A small class-conditioned image flow-matching model, trained from scratch.
Model: arch dit, norm layernorm, width 160.
Rows from block 5 of a small class-conditioned image flow-matching model, named by matrix and row number. Rows with one number within an expert belong to one neuron, the router's apart. Each number is 500 + 40 x the weight over its row's rms, rounded and kept within 0 to 999. All counts start at 0. Numbers have three digits each. After the name is the row's rms in percent of the matrix's.
Before each expert's rows are labels from the 100 images, of 14848 (inputs lightly noised), where the router gives the expert most weight on average: "responds to" is what is common among them. Only what is clearly more common there than usual is listed. The data: gratings and oriented noise at many angles and scales.
# router: router (model.blocks.5.mlp.router.weight, 32x160), inputs 0-53
# up: expert up (model.blocks.5.mlp.up, 32x160x160), inputs 0-53
# down: expert down (model.blocks.5.mlp.down, 32x160x160, transposed), outputs 0-53

# expert 26
responds to: sawtooth grating; very coarse
router.26 114:495537494528531526497585441534529543513502507544445523485460528499547585527538482468492459564482460564491486507470502453516486541495532479433512475535457503488496
up.0 087:445517546495529545456555536436498491557503491520593495454465502537518465506467517503493422456479522542511522527551448590500501457507485598519543488462560535532498
down.0 090:516495503524538494527480503496570503572485567513564519541487533524585539478496530499505529434506534480520397486498478426485547469541458542469475502481525467486477
up.1 123:503456499507540470512463488415409492427503470483581501428480516519452491515477486502488493441477536542574519495486546550503480499459500450493523558511502551564585
down.1 116:475526517527493485535509452461568501490512450470521477443517443498445504499493489501494379559480490456510505532505581458514497554526492565555500577521452478479539
up.2 100:537492459463476561462462562494515431432544536458547449443429522513462445530468493508471524478488520469517477495551545592522520515515500474540535520411459490544525
down.2 093:513530498518544453468543452423489500483445458496481444502471489550580511423458463515475400546512545429503549456535566490513440514486449505519601525557495458510577
up.3 090:472551514555536563497552487469602501518518400508445514515486519549563515483503591485524516536530537526461484507497622548473502508430515485527540526534470521497454
down.3 093:583504514492563505515492556502410482526548555565505508467556545521459515490476499514467451500527571530540367473460404412503515486531477497488537441479588447500502
up.4 108:481504487479498479492568520417443503532427545476441504469471522521430478530460415457500502449503473534562533474529489560505472483578507499437523510516442499482537
down.4 097:475522489496484499512472448515432467573572509501536524530491478540501525498498504497527619505484504490584487503488517450496505503463498529506534449440549500516470
up.5 091:443517512474490524489529546456521531501530504516508497511496430545485487498451542506468458531475512508436527505522596608493498493479489495509508571461483564510468
down.5 086:478498528500519532460512486458443478492520473500544515525539488514490494484526499484520560491459532511492442507558450462513503505581505581510519406453540445518512
up.6 102:509536500519563617462551458481533469482467495467582514544481541412444507502554517485509454470512505492551472501482570474451485502484484428507514508530518498494473
down.6 102:514507524512525460499494539523426460495457495535519528507496531537511471487497490473494481440543498491501468503520475558473504509522526470451548554480483563497462
up.7 106:450537457440530509516527532467463524530494502503528537570497502544527540503507532490527515561452502491399492479463603522495459517470462527507507502460399518501440
down.7 097:475496514535508522495437471502459510505492557565502525446490514500456517500507569519490480539399539515453485496482424470503494486521502583502489485449584464526506
up.8 080:348508517540504507535541552472549495524530572530485516496487537542529470497493503493462516438457553468517508538475477561496478470577480454538512565504550552527447
down.8 092:438525515483465546390513454460451464510578499516422510472513547461464559559504573512530518522450525440485456480506524479546468476492524456386500425427501470509499
up.9 091:465478492549516520454569505530393509487531506536585481438473531521552505490475458523474488472468518495579488470453504563420494456522517493488519566488513569457507
down.9 095:483467507524491567459552418521512499496465450411623515505530514385435478510500539525501470495444482525523475464470513480568483482446468571537454461500432480496533
up.10 100:502520511459526517463459508579513478491529572548544501538481525516460480465484490457510429524529525442667527480509506469480497540540465466416501480462463459461609
down.10 097:547467455515558466501514517545504458439543522479576498575496482417586470480497434555490507469441499498614510497506485598529528478405476466560502554561488530490530
up.11 091:510528510477468483483408472490507495490415452419477467555536502513534514484514504539540519583563441443521490507506549449486500531487499553474521535448521504462523
down.11 103:439481517542479501506540499516513457547537508587455485510517475482503547498493511539489521503553548584530435496566452507489478567485546486509482493587539560510420
up.12 106:519511525502497507532504552418498565486544511516495475544472454440524538496506430538468464477471486414502542512460486523485473522492473500504530516465535561505463
down.12 118:507505483501472509510497510478569536563475542525498518582408561462546517487499546493472466497508499371411492482544522588452504470529463459448532501486475513519471
up.13 097:457411496479486477437533480558453528437472444464582481487545458495526526498519480513493560489507465518566473503476524490460491521515529548516500547526549565489445
down.13 102:445502509492489468483505438426522473472524496447559490487550506613418510482496539472486562542446502524454416486497458496544510525503511533479496518446468454532492
up.14 097:491539497468550488507485491518543501560483539531501519478517522561537524471456501475516426499510536447542518495471439477484532504661466468490482482491531526517502
down.14 093:532481498530550574533494522529461475539503469488502502537524516498510571514502435558524603438507499561581472496554528517470482491433474413513557493480472464484472
up.15 090:500567520492486517532548519473441546487439484463420517482516559536536536503464468522519551498474440517534528514525422514481490561477458572469461475515451471531527
down.15 088:439505498459587501500466489514552491484533548568421460506459533489552543478493481549461562527425470489473435504556546450513514543558522535510505524487508561514468
up.16 105:529532501493536543509530514505485518572459522460574523482507522502534472465530552462543520542551435497452528471461486453513483510500491575517490481504578421467548
down.16 100:490503476507556537501432569527592514493435477529470496458440522489532488506476489522480503547501453526510480491593560566511495491504497531545491459511462597468473
up.17 098:593450441519445498472487472566476479507599504521515441673482474481511481492498511475515492474492493561449505493526473537495497483549545454468497467591507479537541
down.17 097:576504479476558491463401541529413535440556431499517471510536491537453486477499452434509552524503493468503481481466440464554506408436449470441493579492478460498495
up.18 093:532546529483549501525482524463472471476501592443511524487510534481465485513500506485506473578468504560435542527509519423515522487470501544432435560405463459502476
down.18 098:490485573504507520475461563612545487473452415437512515372494490492486542487500553446503483465407549546522521487497500436492506484520474525558502428481527460535497
up.19 100:533490476507516445529524509544389519517438534570549503567505520482513529466504456468515414469543497561562496488544565460488533506564516453497489449485521445511520
down.19 098:525497470523474535488466433524608446490561440423601490459481498503422509489517470462503485489529524503608468529423450496569469471433469433495490581489518523489453
up.20 088:464468536549510499522568500471505474482511475543546478499475485482556524494470528467442518439457566470512456522450523553491499503479475497519484472515568561491484
down.20 094:533503495493507539447537463448471480485623512494491505428497521556469498529500537502543461565486516491492393458480472431491498475536486457425499505472526489510505
up.21 093:521519482482491441527483521430537514480514494528537516541520514517540476475531527481537508543467564518488508500523543470523502516531506556492444562432515542469420
down.21 099:529480498542536523581493542500522446591539485488517482495502422552500600508509473444517512451533527503468431500509468457486488514519464497510462462544501482460497
up.22 082:415555508506515472493600501437498506498470431549490490424480487544579514514490528478485525495493499531442478515557519556492498471457510562521516485546493550502465
down.22 086:462502523537538602534470447509502455502496535487444480501533459551546534500505495460477545433482497473470389464502472438454504516561453480484520521523486470515466
up.23 101:470493504514511523482512525523502546531575502521557481534532492431516521488489533502487509540497460534505476500488534605474490532490516498509519487474558426486520
down.23 106:474481524535478470521452528533527486485435433506568502487563504493439553500476520485496503520526446559509489507539502467545501518528511476604483512492525531495499
up.24 095:499548479490498462541525467414523515549484498494540564494487549502514538529491474461537455481496516463470485508504511428471487469600491439539485540477574486481462
down.24 096:532554531499557526552546537488543471515517539484538511473497486472491546510491580463475463502507553504426463440468524551478454525448494462458533517469388567478528
up.25 112:496514524535488425529460525556446525575469413512529499482495532469544469505508573507527513501531495563471523521498540459554517491519531550533505445507502536499536
down.25 112:443524486510535511483501514479502485512505530573471511578478498514521524494471501527481542494498598471509522503566466475433465560506495475461520516528570544490468
up.26 089:503544476457473482471486466513498487560579541476427547551485522592531450543488476519474517431473501504567498486569549466503523497450484415504527533460464464472496
down.26 096:588499499478442516528573579494518469496444607593484519530449518460439525498481535530482473497533510468508418533411464556478508516534476519477530494505526533481458

# expert 6
responds to: coloured; stripes at 90 degrees; stripes at 75 degrees
router.6 082:514537532514534478525512523423524507535488516489514533502518489457446529435517537423492494570487458491406518479506545530638461470432488512491495522482500552472523
up.0 105:495527469513495431422447478523486467534510546507550503496579475520461477483552498477473472442487524511470503542452535523529433404535514527541450501447550469504599
down.0 103:467481502507524592492516512571500504556477489504470504492464521460533537487488509607528511477513469521550488401551554476581552446514533484478557513557512529501483
up.1 114:485513472562502473510465568473483562486574495474473492492521542510501485546507539526496565466453544554451513481491484497496503534453535451451509507496483455495558
down.1 113:529492468497496491536475471472510469470507434449523506540542434459469478492491554421502472504477522501589452519449410477538490495478516466490506574456542532510484
up.2 108:488458554471464519461462456529480499508500518534525508423438524535476445445483478500451499492472490432545528603553517531516479412494499425489461476522489496532471
down.2 101:523478494519498574462406481539523538525508516490527526426493534496524547471495435556524477475498500468505507454508539503482520464458442523542525442529477475519510
up.3 108:507408495513419533487424442506426451470550504473534477467534520563558485459506492513488571544477474536626529515423433442527531533503526481491510550624462471484502
down.3 100:498492522473489456466450425494379551517510512493473501472460509538492583481516495493474602512472461482498479527482507545458493534460489539512482483496532517502559
up.4 096:528481488505547525489491433567543485498456546560424497507545503508533471538497442483529527508505458508575528507478511443447533464595479452481494494570511420487594
down.4 099:495470537482468475493410611581379465483497488463556512469531497565526548473509443541504548468460486509607468487426523545516516488504484486475488499478500516491418
up.5 099:492476531556553483598495455479505523528523406501558536515427476478477468513540523509477439438576542536502478598522509519567549419484514495520515504492581495569502
down.5 107:507464500504577517528440484410473476494447560473581525437476504545590512458519573516483513495513496472455479497477459485519532449587492452507477523519435506471508
up.6 097:514488495408460495543590592529408490551533517557582516502475474474486426538395551442487551508495465452472524525423479425456469403520516500431471463497509404485444
down.6 094:436536553473484461508473563514378570507615535471473455471517516480506504510499501492514459583458554522447498500511509496506510503516517487435491490520500494454514
up.7 095:511501504527488514544456494467530523473498483457499529454456483490520502517436557511470530457522526539371464488455436468550511524476472487541494524418484489536511
down.7 098:517475457555495546507517492477513467455520490524496477611507467520498491485537523504505564538510584429372484529478509527509430452599470476494545465557497539485455
up.8 107:543510488490513500446509532505479495527525503513457498596468567528505532506499475495491526530485467651539516485481533549540465514524539471452538499454483476514512
down.8 104:539485470520554472539553521557476486472523496426519488600500471492396506487501544456512583493526528505506440516470478506548485493507548455460461564454498491480510
up.9 102:538484482492476550485605468492529449494530518592528487427441515530495521516451505469438465495464529596454539508511487411419491515580512469507495454545462493509514
down.9 107:470510503475481496475512494429479506457420544542584468466504510512497479486486465494463439556491475573541478558476479425530523530604499545502500534437539551487528
up.10 094:472531450392484540437446436509527427485522529530505501472451553479545463531469534505468461447482515414557493638439500538479511544523476498498542466540446513500482
down.10 088:513497484500511484535497565542467557459467445482542462513525505518571507440489479490478485442522495532474528502458472547448441508508516520541469508524530484504462
up.11 096:495448525492505567475373480489538442534490494461544483503525508537531418443548531463487518513513506457582524547519470493519528464511477515492527566571507525492508
down.11 098:499493504490522569472489461505475461563465536453477503443517524473497493482585514507552587531482476585401505504463496545482478445486508521494569486529434505465508
up.12 089:516498485479436432500448451532434383486558559622514487479511469523460461535481543450501460478438484505511529518502477466486491479504512458500551548521496536588451
down.12 092:514516487489499471492487537539462584501549484463486465528576548509560527537410448421416529496524483494459492531465500515497438465461451417442410470506456496503532
up.13 091:581535497447447432515560494480458463448517550508486478423530494485465486495456474457495560472490440431532516477483443467518506517502516447518497455511473498497460
down.13 099:506506465487446457517484535526443498527515549521454524440504586535467506425517459430462464563488474545473559419497542466467488401458576526512435526518505492525481
up.14 098:523525536494540508482477577490542536471481484476561510526511451502509529477489582548527524576457572500419485539442476530482551474471529539502489587536535502527486
down.14 099:512557488503450567584570571422468460550468514508557483427447475541512454477515498474538480513546489432487504482511486507513543478489488478524484567490511536505457
up.15 108:490434518484442540506475573532525509486493450405534518414517542517516468494512472524469521536497505498529499503437443487526537516505479516474465597633512522531507
down.15 105:499514510478604506473449434411515483510527523525533544421533504503516519530487441476510520549438433524474441524501496463452520498501449519540481514455524432479533
up.16 090:425532474531440486492455449563502573549465542546497535541472530487472464487525530518479427450463479468545539577567490477468480483465541490466500472411481556503575
down.16 092:464517514531478559541537490571509527531547532498488514493492530510478521460524460525528422429525488510554522500465553463551511523529470487494538454510567477494491
up.17 085:540484448471517529542453538465538538506490423493545483465453538533533548500450477475470415485467553355470482478528512459523497472464465476468497461502478560480442
down.17 091:501487527541495564473545544519510475493513527467587505436528515487565475498488516551527538484458501540503481448455477561588528519529485481549471474483501462521484
up.18 100:503519453494513475561528464489431472522488512555493442516522544545499538555501543460525434504499463451466525479541522505450471585520499372512543459494554492498531
down.18 097:450550507532517437519541568532534507482496506495386484539517495413477528499530516459490483459478487483525506525514508546500453543510515482478498429463498461482459
up.19 090:585535539471534532499456525453552520510506506504526481512537498513510499471542571519553510536491482432409498473499446535458468473432534487464546607475506522527435
down.19 092:530512493487452543570525490449479511460433586456532518521507574535542420494513455459526519506499513508512467447464462477493486453459455497415498539523516495495511
up.20 107:495517499519502474433442456518537439536475486502552515407494514523547506522484520465460525451477471561459494462466527448515513444516468485545443488480486486466518
down.20 105:506424512484479438521477432547500413489549507548501570564535514459484517533488534549572580512510496533516522542496532581487497530529496485486567438505497557409439
up.21 128:536427581509507521506463491566557531444468475517547423511532524463519424496487560520501418508504510465441516420549477508501501425465486547471527565453478490553483
down.21 118:582552526519507534516466476444539470507404503519524474516460598541497506483481458470473547487547453476530507546432515462468493484445493525459514570497471520489519
up.22 091:450455437479450507460446456539464482535451510480527496456509566484480475506455500500409395534502521462589502528472527468496473372484490484418473503464474437535511
down.22 098:514448482500498531547394475550512543542453494480536528476462433485515510491461512558500510456497499481467506489529561532493521520444489503528478477582481529478440
up.23 099:541542513493532454483509488494433444510511549546482534490542521597478520538461480453500504503469471572495515498465568475385459488600511414493481491509505468541458
down.23 090:507526481503527462526496558460496456464477584504511483494492523532452489526475543484513539506484483540506414449410458513475507472480450434441494495522476558520521
up.24 095:527454502496441556488446484494478457449486498518522481505413442570467508511445476451493494439553424538547490500582540519576557588503469409542574436512541534469535
down.24 093:509499468530508580475527533459527417525523480528470556488584508542452537467487534528499462522519552486521474469457416450457494441584456417457535423488546435492487
up.25 089:478547508470571508438511498509507473495478566541472473514538532475508544499500517512482520466515516451503503492460527522502471444502468489508604511387468522488547
down.25 096:508495479544502506497470566593461517534509500464538490462634479476534484470434400516525543513479473548534480510498517483544524565479507451525507548461522505469463
up.26 097:381473453517466475467451584467424548492557446468499455462510545472493530536567494498492531427537527554551454620476522520579539470484439460546488454507574503547518
down.26 101:507461537508505600528458519425513471504443531551449483534452475558512500518508523478501508503530499412460450557491446451485549562599513483468502534479496498462546

# expert 23
responds to: sawtooth grating; fine; stripes at 45 degrees
router.23 105:503481494503495447435493433545469506500463515549481470546527465496552478510512526516515521538498416532506510471500498477539484524527525467462521446509486487496545
up.0 096:436448521490547471483548559552450503420479542507502468522475464547560537547502535494456533482464517467446477542508521523433529481501515586492543505539421521517457
down.0 095:447518486515569521508424440558539488505579504519496493427509474506524508478486495467504547516467511524439456471561480458508520468617488540552508435507528372505536
up.1 115:436496492516511489547514521512507480499527531384505493458514514542531430489494517494468510478455510601553541507510494534482524498497519429497530503515444471471480
down.1 105:473513504490461537506476498451514486424539440554491503529540503502544555491504521526509434437507513569511487494394488488517491479499461467540517446468554469500519
up.2 098:552595500481476517527586506470493485521454545522446540523494494415513482466462522459533492528517445485461464476493522558565490493525479506507492461467490501492516
down.2 095:450532513512560533522525447466522448513515497486471483499474516567441495508478517508521519523456598458412473466518476476490509496479512466446488499473537524513496
up.3 082:436502480489472499451563502516569520463588485465538477351510522539526473502534521571509481474494489467561477480505508441440535534555512460466509465591559500448579
down.3 088:527484488498531539443433491451405508487596473483537496546491458569499525493452545467475463482533513475527457530525458553453476483501452512503452539506493472472566
up.4 088:429518467462487463480538517487485453505533567577536508519445540502466529532487452397523470517473527552461497505384548496461527547509487476447491492535506519509465
down.4 092:424493478522490530507464424497427519509509496488478523415528515526492456501500502442503492483486483491465434455535485457553498459462487567470488537519508467514528
up.5 110:432520481540456523531547529483586506533484499463441477519478514542524520504474484507484549539444467546495490511478468603454485485493482561486515555497498470497539
down.5 106:447519491457544478492459462504476460444492532461554478506506459535512484484492497513490511533583406489485492493478450556486482519523509426517483586454464469511505
up.6 089:511524492512494524570545482497623436537478551536524501532491455459503467558456572484517528421542484512520479512473517523521528524512514488488514489516535623537471
down.6 088:521491499523359526465531558501496519566501428444470516453482522461476531494494539519492329471543535486541446479455534502469477530465491468439490515510526455516524
up.7 095:534464506490529523566489445498518512412423461421543502508519541472559496502490448486503495507573443528532484511516477449424524553571522474524446576579478489518425
down.7 095:574484465520442462507509519572532512528370560514540501499526467504500496492515472503508514500529454542510415541452559503475480514539509493506565414510510548495541
up.8 122:555542525538430439483440496475514496539494540510487473487467540476429501425465541505574553526547519481547462462500551463485497555555497461516466479522516479432444
down.8 113:481466562591474591484556427544497495568534487520419498487511564496519500559557522492422516489489498462568475522544460469500501516533491478491542482469535430435465
up.9 121:485460523477546506475450552473461470519438474438526529444562431530539396495476572529445412456450506470514515489492508529474547488536477578605508496457458451492487
down.9 109:541494509481477436472490525476488498611487546502447512496475456494433539510516542486528624493535456537463473515578492491508478497546504436463461491503465460489515
up.10 092:501473523508491442458455515573489520504528486431528497560519523411573479482504542507496432477527510564489478478530537521483536528501499575589477470504441504508545
down.10 099:533458542545527456456542554531509486532509495589586481488456440594487523496502547523561583474434541521500458487462494488537461508490483581499420489518471510454478
up.11 106:483490467529555555446592610547506478497533562493536455491486472461516605498508439485489502471471481494511484483497469531438471521478504508484579539543509539498434
down.11 113:471466480520440461498463511562455515560526454335438499517508506533506448487511479453510565517512457486514445504467480538520487518495521547509494601527510486494501
up.12 086:443508518440505483541505536517475555555487411555510569548563500524608500439527534487519533553479479508421515483460487447544452524572513603501491461483547463502435
down.12 087:484557501468605532483449469501552568480525615489523488490407490529568465506502431502495617516534452440463455523530522517490486499508533517468504495537445485496476
up.13 074:519528475516538555576508535506467494484488501512579544527519510455550489475454444472529505541457420561543510511493488477509519531448533485474526465495565453523507
down.13 081:509493511509595477490461567502475531481367560436525502535574438537537504531487529473523548529542404463488377480427467450445530466451513509490540508568497478539560
up.14 084:520481456455493470496489477430489479557537471575555541516552489537478495573565514497469497460536485470447459524478507457545539518510544423459475454427576383542478
down.14 093:522511510475535512483499449513521537544561506550572479451442516506500503452514551538500524453436508495458415552564498466489475484583440509537497502453483502538536
up.15 086:519471529490546507498445488554534531547469529508499492516491458602508443472497532521498435473551488529480506450535483531512486475497439558561493568523469465486578
down.15 090:537441503519567499512454485548407505460449458536509522529473524525580456511503452502507480516462543431476468441561510478507465518531529472535515477581516554512534
up.16 109:485490461500436526502525506500516502509461466512437507433587535505475510495529478518542454484579483521473521511458423480515469529558542391493513467545574571554498
down.16 108:480534524511463499479506528488472511547528558483404514552466477543468540459505512494517568470484496522448423504532538453493467500461510426420502453519478433480489
up.17 088:560489485466490454414504533513467505573533575509456543458553484500521558487524510508531537508575428463392493464569474463540504522528519578512515483481538395499423
down.17 088:512484495486577439562467464546554510564550566552533501595430494505517520478508493480465538492540436455492480508549471490531506521507548539524470486526502540476474
up.18 099:532474495520542509519499433497463443514438534517512522451514479534491513489479473531471533514461456558446505473449487520498490459545500458484518532478492449449492
down.18 104:532471502503555521445573482523481474510554468472563512476516503508535571483497493434510500498568471465485437503494437455451477434515487547478494526491461453501472
up.19 108:536509484519502536527448475484570546483494465459531511528568546491522559486510413499511500562444520561460504513452529500561471520565529512560457504444420486501494
down.19 105:429532489445510568492549527465573501505521509455492504516509529500475526487489548576452500548504521549540457501473449470500497504486559503494522503499487411559510
up.20 091:523516481486523500473485475507444423583459490555515513488540561432477445512525539533529492487532475506511504494461484481563514479455524452494500495493516391545555
down.20 092:444494463482565515464513511512473523573540504526517469448499523455508566485512545529508532446457539529477418511593504423516509501579490526535473516491521461543508
up.21 135:484485492494564524459575618454505529513492508530508486481465507382492623477526437499477383544456511422489536536448523520448488530480494495484529495531491495491506
down.21 123:495497493503357518513566473474513489545489489452484502458421524466486501498517544478499420431506487472581457495516484575453455509500466580530478511487526538510536
up.22 090:516537475484428437533536505492480514521539542522548533441548563517547486487519510530466565488522531504534508541486490500574463501433582539549412436526542397444494
down.22 092:493500493475460531505471490631547493508524566503550456481514473455572477449491510501524518485508448537525440540489485512548536529540496548564548485475458521523467
up.23 088:520588501466478550490484505469541438500502483450566547390564524453509522502507479501526456545455504506457485492439454471531512527551474541462498586441517447538545
down.23 087:536511519491476404443418492576540425562484491539517491501481449567492525528523541466480505508569502543482435518567486463473502508527466502520471487492500460458530
up.24 092:506466497512486521485609487506511433446561479584553470469479459637482464489488482534481521473433521439581510500495483491496514519560464409486557543491551551514490
down.24 090:480459485491474487481488551530411518475537538439489574597509511440476480562486507486534557509406451482485423516498479520496511490487494467450494420527508404483465
up.25 091:537448479445448495547519520492507480522490604500531566438597497588434492530522498445472507474595481538445518499496501497578507447404545487494425440474516454490463
down.25 096:512462539540571559506508540502478474563483553526540475563511486524484514506550547463446534480534464501465426552464410496574490549576557537530501450509499552480524
up.26 099:556441488518514495503552527497488488421496433374520479527481537518525467493498456477467532427537445373546476484523470508484520503541501439530469526539499558491528
down.26 101:552505490479487473536489537490549546498521563518455496565524517479525590502498517535502469528481477505484498511413529464454518494522512472504522530509510383504455

# expert 22
responds to: coloured; very fine; stripes at 0 degrees; kind: square grating
router.22 091:488467512481539444500448517503429548491476577429510516458468476460448488552481454472467534413466527552458552560472557487550551462508466533509468543538495537528511
up.0 101:590520513452453515472497423523457431453503470515528516541495456501516499452486482521517536622474516469522479494505485443468502475537561513449489488459521525514516
down.0 103:536489518490549435493523467432466528478474540458464455566530480466523494576446485472505490470468516435464497457539469516450516463504485501502574560497557602424466
up.1 110:494557515464427558506504577534497382497506504543456428493472501503498507466539472528475578492518542488518491553489487538498478520526596479447519486455566495442507
down.1 103:456504547491512466525479487462460557534462552569498452469523500412555502501465581537545454515486477449501534489639482543477476522444531426475477559552530520495506
up.2 099:495545550475472547510489437481446506513541480468493482528586520522501537519529440563572446561537468464453517449521496517499501568517499498553544485472500488449527
down.2 103:489484515499483435502543422505465504508599485499570496525430524473455470502491550506483481505474504545479549517550509560543487536566525589442476501513534525484491
up.3 125:468513553408456528496494520488506444510536435491494501508585524506513443494439529562482470487503458532519482493497552498523404484481571561537553435539469498482468
down.3 121:481477617414483532524492481466441559488512534440585578396466486521455498542566471550491449429496404421521491463540565493488540477467405506524447515470541491470463
up.4 081:493513481526415502482508530498507554537489458436555411444548481499516468495553513506428530489550447484490444485562470489552514473534428434520458449562466542527426
down.4 092:481476439523525473478606495510497458566478467486463466514521532537574541459432479496558491514506542481513467558537414498526467526470554516483470485535538476474438
up.5 097:519510518503501504497528445556483519495542486466434473562498541554509461495530494543543504568437563475510561459457503441424476565462519505476483451476462507452527
down.5 095:493530467548503507531461501512483511432538446463533492450463487524438527524515516515506521492501528489468645510481574522552488475479485457424516517442490464529467
up.6 079:434490563514470385535532487476461484558490474508469530505517514571486451512512493451451569497526530454559482498522504496407565548513472425492509504524520530507523
down.6 091:470508515478497481479533542508439512566520487470475465450526455530545511475634409430354562483514518415545469473584443509557497483522511507467507473531431533513542
up.7 099:563462476500538552503544532556531542542456505443531518464561511512506500494532518508520558541490466497426519480503561449533445480512578546526486497470472486468408
down.7 093:580454515520495451450464510582474562509500468483569509476495447533533512504488443503504492497471488553481484497521508524497495502478522572567464531555456476503550
up.8 078:521552504459523509485543563493475522538496489458571555481534512499506439492467468514507555490531446552555455501469470389569474520496508380467544525492420538458407
down.8 091:462446515448508457501602487485434482545546526542498518526535476548521561499574564460392533475489413499538472518560483574466516487539538461455509561461516525498460
up.9 093:428464532425457517494532454505444508499506445481415469475471528549475542515517438510528393536520457453505522446509540531605505492543488502570549484429534520442514
down.9 093:513478557469428497527470532513459474470549554445465498482506561457447483498478428478457478527474492504451472503486557475518451516609532557411479522463527513521547
up.10 091:477478461478544550517529592502509502557509543525483465456481499439498493526472510448502479501496469522430535459497508491445460548454541445560467460504487500469509
down.10 093:558541487487465432472516478445538514513515456544507465444494515494497470454503529553529502554444515475493574544503516538525540570498461524434472544545545484415506
up.11 106:478513533465446541497484437507510431554491506475466492497525493526493495513418439549590489497432511493473455475517446516561445474558575484511520528499546518419475
down.11 103:505477576532541479528455511499484517488512541484494540546489536497527487489570445528387545492485500493502488475499511484424537499486513454466493553514552519496517
up.12 087:462545507511555538499546479527524509518461529494517488498507444465518515507426484530494460509512550552512454551482444433476551472570442517489552568494519620531502
down.12 092:429513506503473469487509502520518535508473524504487474562476514525558533473481501518570552474538526510509498504491481525430523494400554474507499482562541487493533
up.13 089:528488464511489512501549504428518499561458419455522389479520566500462490503473468512457500537564457486547427516535565503518497512491423491538483412504534468503405
down.13 095:473468451496512509449502545455515484538531456501452418513509499493520498477472391476533490509508566499566502529541411514541443630565554488471504447513398547538461
up.14 094:396557501535498501532494521459489457524505486595423507475503529562499498503489607515420501546533520480521500536504539566538507469493486487566500491535435445546537
down.14 094:471482541508506433473531524489419493486499478504413503510528504490538493503559544425479558478490496497489504466539490524512468474603574509449484510477477501463486
up.15 081:521545523481558553486554571524557499452540499520509500460495503508474514467435465459524559488576493521517469518453536477554443516452487409490464553522499506525433
down.15 095:512492525468500503506507430461438423486543492524486487528495567493496499520573532508517517477492495443505524494486474564510549548532535473439555508510537441415491
up.16 112:495499567485508517433577423523436462468546458487488488522435534502518500496537463541514493483497489443540517493428532457536517601477520495493587426440528506480435
down.16 110:485492530484534508519518499498345513516538554494477511475491501414459519507488525594499441560499471526460573504498553501503495523550500487478499467536473545493561
up.17 087:441510478477541432478540498550475482477436531469500536524498482535550520538498525539405550533439557545522506493537532492530530499565439568478512493536526512527495
down.17 090:484488519536509463517470527430514529464490487468483478475568475477462493541517518506439476508443543516526494538472510470497534512435531542453524551527550528458476
up.18 112:468514476533531450553462422511591456555536531492464584520495434522482486510411505486469507525509497454458441452511390599511485548499466457489537529504480457480444
down.18 111:466467497517572491543480460484552499529405538493578571456507495520546490457556511508498531501537509521460518543503548466442542529435537447463485527499496506451538
up.19 083:464532513483444445450457498485493593414510456489477546493520571425479516547437536505555555434535476501576466562497556486528525477460430510536513505512459517545499
down.19 089:509489518467500546481531477493438491579522481475534514569466543532481543496512500498522515425567501497516404473548466468494476532608470512380461505489420429447485
up.20 096:457403444574462548517512433494479447492439491535522421560493591491483474514496460501437444530547474556481488435471543540568495536488456509525540530533504463484518
down.20 096:517564459541497452500457493468481528549501567530536472453497571548555476441541433559480468536502486507489500585520490540440530524507560533488432507497406493441542
up.21 097:546501495547507536515478488452491421469508506523542435462461541450452498454520476525551512492477504511548522472479533474535456538498508461466567445431477540493519
down.21 099:496472516512519508496465499493426485523569528459437451567544551441604515530499525479513513509472482499579529490543521531528488545476538502516454473576403440457407
up.22 096:479521559424509454492483509487536488585475512509519528590469469495554473538447465406556537466521491549529483494530556517452496511431517536471495490455529616533455
down.22 094:515517522511501502479581549401450488453489427526521531545504481471516491486514567462547431502544512464483488567533459459477501509530530503492514441442449457592503
up.23 101:508508540502465471501554503512464456411509517477455518565517465448516527451457496523473415596495488474459520483488475476484493560491521545469517489501450503528462
down.23 100:517469494508568477467482458508453524530546520512501456532528512461500486504466563470472537519463518471536526475558451543474550466549472593502541466582519513496521
up.24 097:501493531450435466545528562508486548471476431464483524586492535430477486459524501495533574524543541459500517472561480596454522531462545456483535496544499508500553
down.24 097:497471497481444533522459469453503494499483502548494497442482505572537443505506523490500566534517460497494529462449502483555502523564545517449532532460464456469464
up.25 088:501567543435556455501475544432438553539506462451382547495482519504472589533501565484518497471469454487503526551479543531479531545503509458575517472421472521479545
down.25 088:541508539431471483501486523456464553543484559510546462515505506471528501485516468481489551498541451497433440475509507489518467495547490518382483559510365512458586
up.26 108:473475492474508526515492401450501504523533474557526522550545463523543504518422535547570509535524564495452488455471495529467435510474543530534468448456442495457541
down.26 105:483527468485432503497486555560503488479524482462510476550487487472435511499498482534483542478520501471586558494529521578555528479533485487513492410458498454460503